{"hop_length": 160, "encoder_positions": "learned", "init": "kaiming_normal", "optimizer": "adamw", "beta1": 0.8, "beta2": 0.999, "max_steps": 8100, "batch_size": 256}
Rows from block 7 of the encoder, named by matrix and row number. Each number is 128 + 32 x the weight over its row's rms, rounded and kept within 0 to 255. All counts start at 0. After the name is the row's rms in percent of the matrix's.
# fc2: MLP down (encoder.blocks.7.mlp.fc2.weight, 160x640), inputs 108-161
fc2.131 093 [ 98 147 114 123  99 156 115  96 126 133 153 142 157  85 117 131  85 138  89 119 138 114 111 151 169 106 138 137 101 155 118 124 153 107 101  67  84 107 182  88 113 111 114 163  98 152  68 105  68  45  98 121 101  63]
fc2.132 102 [ 98 183 201  96 148 142 104 144 193 127 129 168 114 111 105 153  97 158 152 171 141 163 156 105 120 136 140 135 164 159 102 161 125 184 121 161 120 147 193 143 132 128  60 141 124 142  76 163 101 145 143 163 118 133]
fc2.133 107 [141 148  79 137 143  89 180 112 127 115 117 129 127  99  89 111 164  99  92  94 153 121 118 121 126 166  77  94 133  71 141  76  86  64 110 139 104 127 139  94 159 129 151 116  90  94  92  98 132 116 126 122  88 135]
fc2.134 109 [166 177  90  70  85 147 110 171 119 136 103 137 143 107 126 163  85 115  79  56 157  60 110 122 114 117 107 150 126 137  92 124 139 127 134 156  92  24 149 124 153 147 107 144  97 104 117 150 144 110 169 134 108  79]
fc2.135 103 [135 196  85  90 155 141  41 151  99 179 135 192 156 128  38 114 131 136 126 137 138 141 105 139 148 177 123 132 140 137 118 151 114 133 125 131  68 111 128 129 112 175 150 127  93  99 103 131 174 125 136 112 168 115]
fc2.136 098 [109 102  99 148 160 154 109 135 138 123  96 142 119 143  96 114  88 137 147 166  75 125  96 125 128 132 104  85 162  89 191 125 161  67 129 128 180 130 154  91 127 144 160 116 131 173  93 101 103  90 131  94  98 121]
fc2.137 096 [131 142 179 134 146  86 102  51 127 158 125 135 119 130 142 153 105  86 104 123 123 127 151 144 115 106 106  84 123 127 150 153 116 148 155 145  91 131 143 112  76 154 185 115 103 124 155 125 192 160 121 112  87  98]
fc2.138 102 [139 175 210 118 111 161 131 213 156 130 116 131 153  87 152 137 169 127 162 134 152 138 118  96 202 119 136 121 134 220 116 126 109 145 130  74 141 149  85 122 154  95  67 178 154 120 124 126 126  87 114 140 139 154]
fc2.139 108 [173 157 255 128 181 106 143 234 139  87 156 196 164  89 106 126 151 130 196 130 130 132 119 111 164 127 147 150 112 113 123  99 145 110 110  93 100 122 115 104  69 144  60 135 168 119 105 144 142 106 111 121 134 135]
fc2.140 106 [101 114 135 122  74 140 123 139 123 102 137  88 113  85  96  70 139 128 134 102 135 136 118 123 109 101 148 118 112  95  93 145 136 124 142 144 113 118 135  94 127  97 188 134 125 115  89  85 138 142 152  90 123 154]
fc2.141 094 [117 147 158 116 131 146 142 131 132 126 133 112 103 107 115 100  92 152 127 169 113  79 148 167  85 128  99 103 110  76   1  98 171 135 177 130 111 111 139  71 164  69  50  85 123 185 125  79 102  99 126  93 141 145]
fc2.142 096 [124  87 139 124 112 137  45 149 140 191 147 100 134  92 123 149 156 133  84 150 161 116 135 115  91  80 107  92 106  98 127 136 177 104 221  97 187 120 117 146 154 113  88 134 141 171 109 115 191  81 122 135 144 150]
fc2.143 097 [107 140 186 139  89 130 135 109 154 117 105 132  87  95 114 110 158  87 166  89 149 119  89 114 122 131 161 168 111 125 172  67  93  75 124 134 109  95 125 135 125 151 193  92 139 119 135 146 206 152 171  77 140 108]
fc2.144 087 [130 100  79 115  90 155 116 118 119 161 124 105  99 132 151 128 123  89 181 153 154 147 138 105 102 107 154 137  57 127 210  59 120 140 144  98 138  90 126  88 145 138 106 162 146  96  86  83 163 131  99 127 169 123]
fc2.145 104 [ 70 109 100 141 173 140 157  77 164 108 109  62 134 121 134  98 115 188 164 134 170 175 117  55 153  84 111 133  98 135 117 132 155 111 115 112 107 184 132 116  89 136 220 143 175 172 114 192 117  96 148 145 110 109]
fc2.146 100 [142 105 155 117  69 160  91 134 118 180  99 187 111 145 151 107 147 159 143 130  86 135 207 108 140 150  49 145 126 161 145 106 156 112 139 128 126  72 149 153  91 105 110  74 133 130  96 170  82  72 166 163  93 137]
fc2.147 100 [125 115 130 134 153  66 144 171 164  81  85 143 139 116 183 182 114 146 132 135 113 158 149 109 197 142  89 110 110 171 143 159 158  79 117  92 124 126  95 108 162 109  57 155 121 161 181 176 146 137 153  91 162 114]
fc2.148 112 [ 99  77 209 138  71 132  93 125 144 105 152 142 138 141 139  93 112 143  98 120 119 121 201  72 145 136 173 172 122 134 102 176 157 100 102 121 168 175 128 114 143  78  96 115 125 104  94 103 124 151  19 147 175 128]
fc2.149 110 [101 112 194 153 131 190 119 158 112 102 101 126 155 109 121 123 167 108 110 115 142  66 162 106 120  73 182 145 107 149  86 113 116 112 160  79 235 132 117 175 143 142  48 141  95  98 119 162  90 104  95 160 161 123]
fc2.150 103 [181 184 135 118  96 122 155  86 169 130 106 183 186 188 150  64  94 116 136  89 104 112 110 108  77 161 123 152 112 127  90 134 118 122 130 128 149 177 125 140 135 134 192 173 138 119 155 120 129 156 115 168  85 168]
fc2.151 106 [115  97 107 173 145 123  87 156 185 143 178 128  92 120  80  96 132 102 156 129 109 141 108 163 155 106 137 126 102 139 118 147 129 178 138 185  90 160 146 152 121 128 189 120 140 138 103 114 169  81  93 177 120 145]
fc2.152 099 [122  64  68 105 116  93 139 115 186 127 169  72 151 128 119 115  64 181 150 190 164 115 167 157  88 148 100 155 144 132  76 128 119  96 123 135 195  96 164 149 154  99 187 140 165 103  75 104 104 121 139 138 118 130]
fc2.153 094 [141 108 188 154 129 161 168 128 113  99 149 143 150 157 108  86 152 129 118 168 198 110 177 155 122 176  90 179 128 126 121  71 156 135 114 117 149 131 109 123  83  94 113 134 132 108 137 164  96 130 139 105 171 100]
fc2.154 096 [136 151 166 160 178 111 122 223  78 181 132 126  85  96 152 132 156  86 108 115 108  77 131 132 135 127 127 207 161  92 154 117 106 163 120 164 163 151 127 185 124 131 185 163 127 106 134 134 194 145 138 127  94 136]
fc2.155 102 [136  71 137 227  56 115 114 187  73 157 143 146  98  95 136 156 100 164 171  98 148 102 138 143 147  90 172 147 188 135 105 179 151 143 102  83 189 107 111 128 163  93 193  69 177 111 120 103 106  77 145 114 174 103]
fc2.156 090 [127 120  68 128  97 112 173 121 111 163 133 161 123 114 111 132 167 146 146 161 150 121 139  94 134 161 144 141 110 131 137  89  97 130 168 125 134 152  97 202  96 100 129 136  86 122  98 171 126  83 179 104  97 147]
fc2.157 103 [138 167 255 157 111 131 144 199 106 115 171 109 160  65 107 123 122 154 171 165 136 114  81 139 140 120  63 178 149 146 158  98 122 137 109 143 108  82 132 140 180 180  72 124 153 104 150 172 207  78  83 132  50  92]